{"model": "CTC audio transcriber", "gain_aug_db": 10, "win_length": 512, "weight_standardization": false, "widths": [96, 144, 208, 320], "residual_init": "none", "nesterov": false, "epochs": 41.3}
Rows from block 4 of a small CTC audio transcriber, named by matrix and row number. Rows with one number belong to one channel. Each number is 200 + 20 x the weight over its row's rms, rounded and kept within 0 to 999. All counts start at 0.
Before each channel's rows are labels from the 100 clips, of 14848, where the channel reaches its highest value: "responds to" is what is common among them. Only what is clearly more common there than usual is listed. The data: telephone keypad tones over noise or synthetic speech. In brackets: how many of the 100.
# convs0: first width-7 conv (model.blocks.4.convs.0.weight, 208x144x7, each kernel summed), inputs 72-143
# convs1: second width-7 conv (model.blocks.4.convs.1.weight, 208x208x7, transposed, each kernel summed), outputs 104-207

responds to: number of keys: 1 (96)
convs0.102,189,196,160,163,173,203,205,186,216,220,209,187,182,244,205,193,218,210,175,220,239,191,178,227,196,157,185,209,205,217,214,203,210,221,215,218,189,227,239,198,224,217,209,178,163,188,154,195,177,196,212,213,206,208,182,201,220,212,190,197,191,191,225,171,228,184,198,199,203,192,223,190
convs1.102,216,226,208,210,182,205,198,226,214,179,181,182,205,221,210,205,249,177,229,180,176,234,197,203,164,222,201,163,184,185,209,199,185,211,185,168,212,185,197,196,221,182,190,202,191,230,220,189,184,203,235,193,188,207,166,191,203,191,255,181,219,233,216,144,218,203,187,212,185,243,166,222,206,187,199,213,198,202,197,215,204,176,189,215,183,204,220,215,208,175,213,217,219,198,214,209,206,204,241,187,195,176,206,199

responds to: number of keys: 1 (97); first key: 9 (44); last key: 9 (43)
convs0.175,192,226,206,203,234,217,200,222,198,160,199,191,160,155,207,175,230,213,185,201,178,186,239,191,197,164,223,185,180,178,192,161,173,194,194,240,204,181,192,206,237,220,199,182,225,195,212,181,212,200,203,236,178,222,206,227,198,172,239,215,213,188,208,204,205,202,210,204,180,226,183,166
convs1.175,208,225,244,204,202,215,195,191,218,192,183,202,221,170,158,189,184,214,173,222,183,218,216,200,201,159,185,195,227,179,201,202,205,192,137,177,184,214,182,210,193,172,183,245,215,218,222,216,202,222,153,188,169,179,200,176,180,164,204,193,208,173,170,217,214,224,204,201,200,197,166,170,193,195,153,182,194,204,194,164,195,186,207,213,189,190,185,203,189,199,203,189,218,177,207,183,182,181,188,191,179,225,188,184

responds to: number of keys: 1 (99); last key: 2 (40); first key: 2 (40)
convs0.91,205,198,183,238,224,196,213,201,207,213,210,235,195,154,211,225,221,220,200,221,230,202,192,211,198,208,216,226,200,232,201,212,205,229,217,164,202,215,179,171,188,202,193,195,187,180,206,246,185,186,206,211,196,187,221,221,202,210,195,204,215,195,226,188,193,192,181,209,203,191,230,197
convs1.91,161,220,238,193,216,186,200,211,194,168,169,223,196,215,198,205,185,191,175,194,240,223,221,204,217,215,191,241,180,173,180,185,211,165,194,182,167,206,246,228,208,193,209,191,186,186,202,186,229,196,196,246,245,215,192,202,276,200,214,210,189,210,190,185,225,191,202,210,200,236,191,200,192,236,190,216,191,181,206,178,204,187,224,177,149,198,192,229,214,195,159,204,211,198,185,173,191,180,217,236,203,193,175,208

responds to: number of keys: 1 (94); first key: 0 (41); last key: 0 (39)
convs0.14,206,186,179,180,202,219,186,187,178,180,182,175,213,222,216,200,167,200,167,215,204,210,139,211,201,213,188,246,201,175,192,184,207,196,206,189,234,184,242,194,201,216,200,204,168,208,200,215,202,180,221,213,216,207,184,211,176,222,205,174,213,170,207,192,187,203,182,196,216,205,190,187
convs1.14,177,193,181,210,184,186,194,217,206,207,212,215,220,205,217,199,219,186,204,182,204,198,161,221,177,197,195,160,170,205,155,192,217,182,222,171,208,184,150,213,188,174,179,178,192,189,193,224,190,223,201,192,179,204,215,220,239,191,219,198,197,173,198,176,186,202,202,195,237,232,185,221,188,231,207,230,215,199,178,181,211,202,218,182,169,193,195,217,186,179,194,218,191,197,199,199,175,201,193,208,163,219,222,211

responds to: reverberation (65); quiet level (65); number of keys: 1 (56); first key: 6 (31)
convs0.37,204,179,173,233,209,195,209,174,152,221,213,214,180,203,203,214,204,200,234,201,193,197,200,191,206,177,201,189,206,204,156,211,199,212,203,204,181,229,172,170,201,156,201,208,238,186,183,203,213,234,250,205,189,263,198,208,207,214,182,208,241,172,210,222,208,194,209,188,190,197,201,215
convs1.37,191,206,230,191,208,199,201,197,214,191,205,210,190,181,196,202,206,213,192,197,199,186,198,220,193,231,196,210,218,174,190,198,228,176,193,187,199,187,196,194,231,213,212,213,195,217,201,208,204,184,188,166,169,221,201,207,206,167,209,189,219,194,241,176,223,169,228,192,212,187,215,227,173,228,184,169,216,235,210,201,184,174,187,174,172,230,217,195,216,209,290,200,219,203,184,196,200,195,229,212,181,217,167,210

responds to: reverberation (84); quiet level (78); number of keys: 1 (49)
convs0.3,216,201,203,182,229,185,191,233,200,211,192,186,175,219,192,233,205,217,223,179,197,195,210,215,199,186,202,215,187,180,208,200,198,182,193,208,189,240,189,193,190,203,206,200,201,192,194,225,182,173,261,222,184,269,211,193,213,192,211,238,225,173,221,241,164,206,214,189,170,217,194,244
convs1.3,206,209,189,190,204,205,223,208,182,184,191,212,206,211,212,176,210,197,211,242,204,215,196,205,200,220,207,210,224,182,212,195,217,212,182,197,232,205,200,182,189,192,222,195,214,204,204,195,227,225,197,223,184,177,210,247,201,199,177,203,173,217,206,222,190,201,181,228,223,230,231,186,217,248,214,240,211,274,191,205,200,215,184,227,196,230,225,186,199,189,299,195,220,200,217,215,247,218,200,190,196,163,151,202

responds to: number of keys: 1 (97); first key: # (35); last key: # (34); first key: 0 (25)
convs0.113,207,195,187,157,213,182,186,191,202,219,182,233,195,204,207,176,172,206,217,175,224,201,225,222,208,207,197,198,188,218,211,210,225,224,186,160,186,207,208,191,203,175,201,183,231,230,197,172,196,202,245,198,176,231,190,184,212,185,208,147,188,170,191,166,188,213,200,238,184,190,201,187
convs1.113,236,226,231,186,225,201,207,189,205,208,193,212,214,201,196,176,220,200,197,204,217,175,205,170,173,201,212,225,187,177,205,212,197,195,209,189,213,229,208,223,182,200,213,210,181,155,215,237,204,163,215,206,206,166,189,189,183,169,191,161,211,171,181,235,208,222,185,188,206,167,187,208,209,198,198,196,189,241,230,197,195,171,192,191,192,195,227,220,205,267,223,193,169,205,163,231,187,204,218,215,235,240,163,219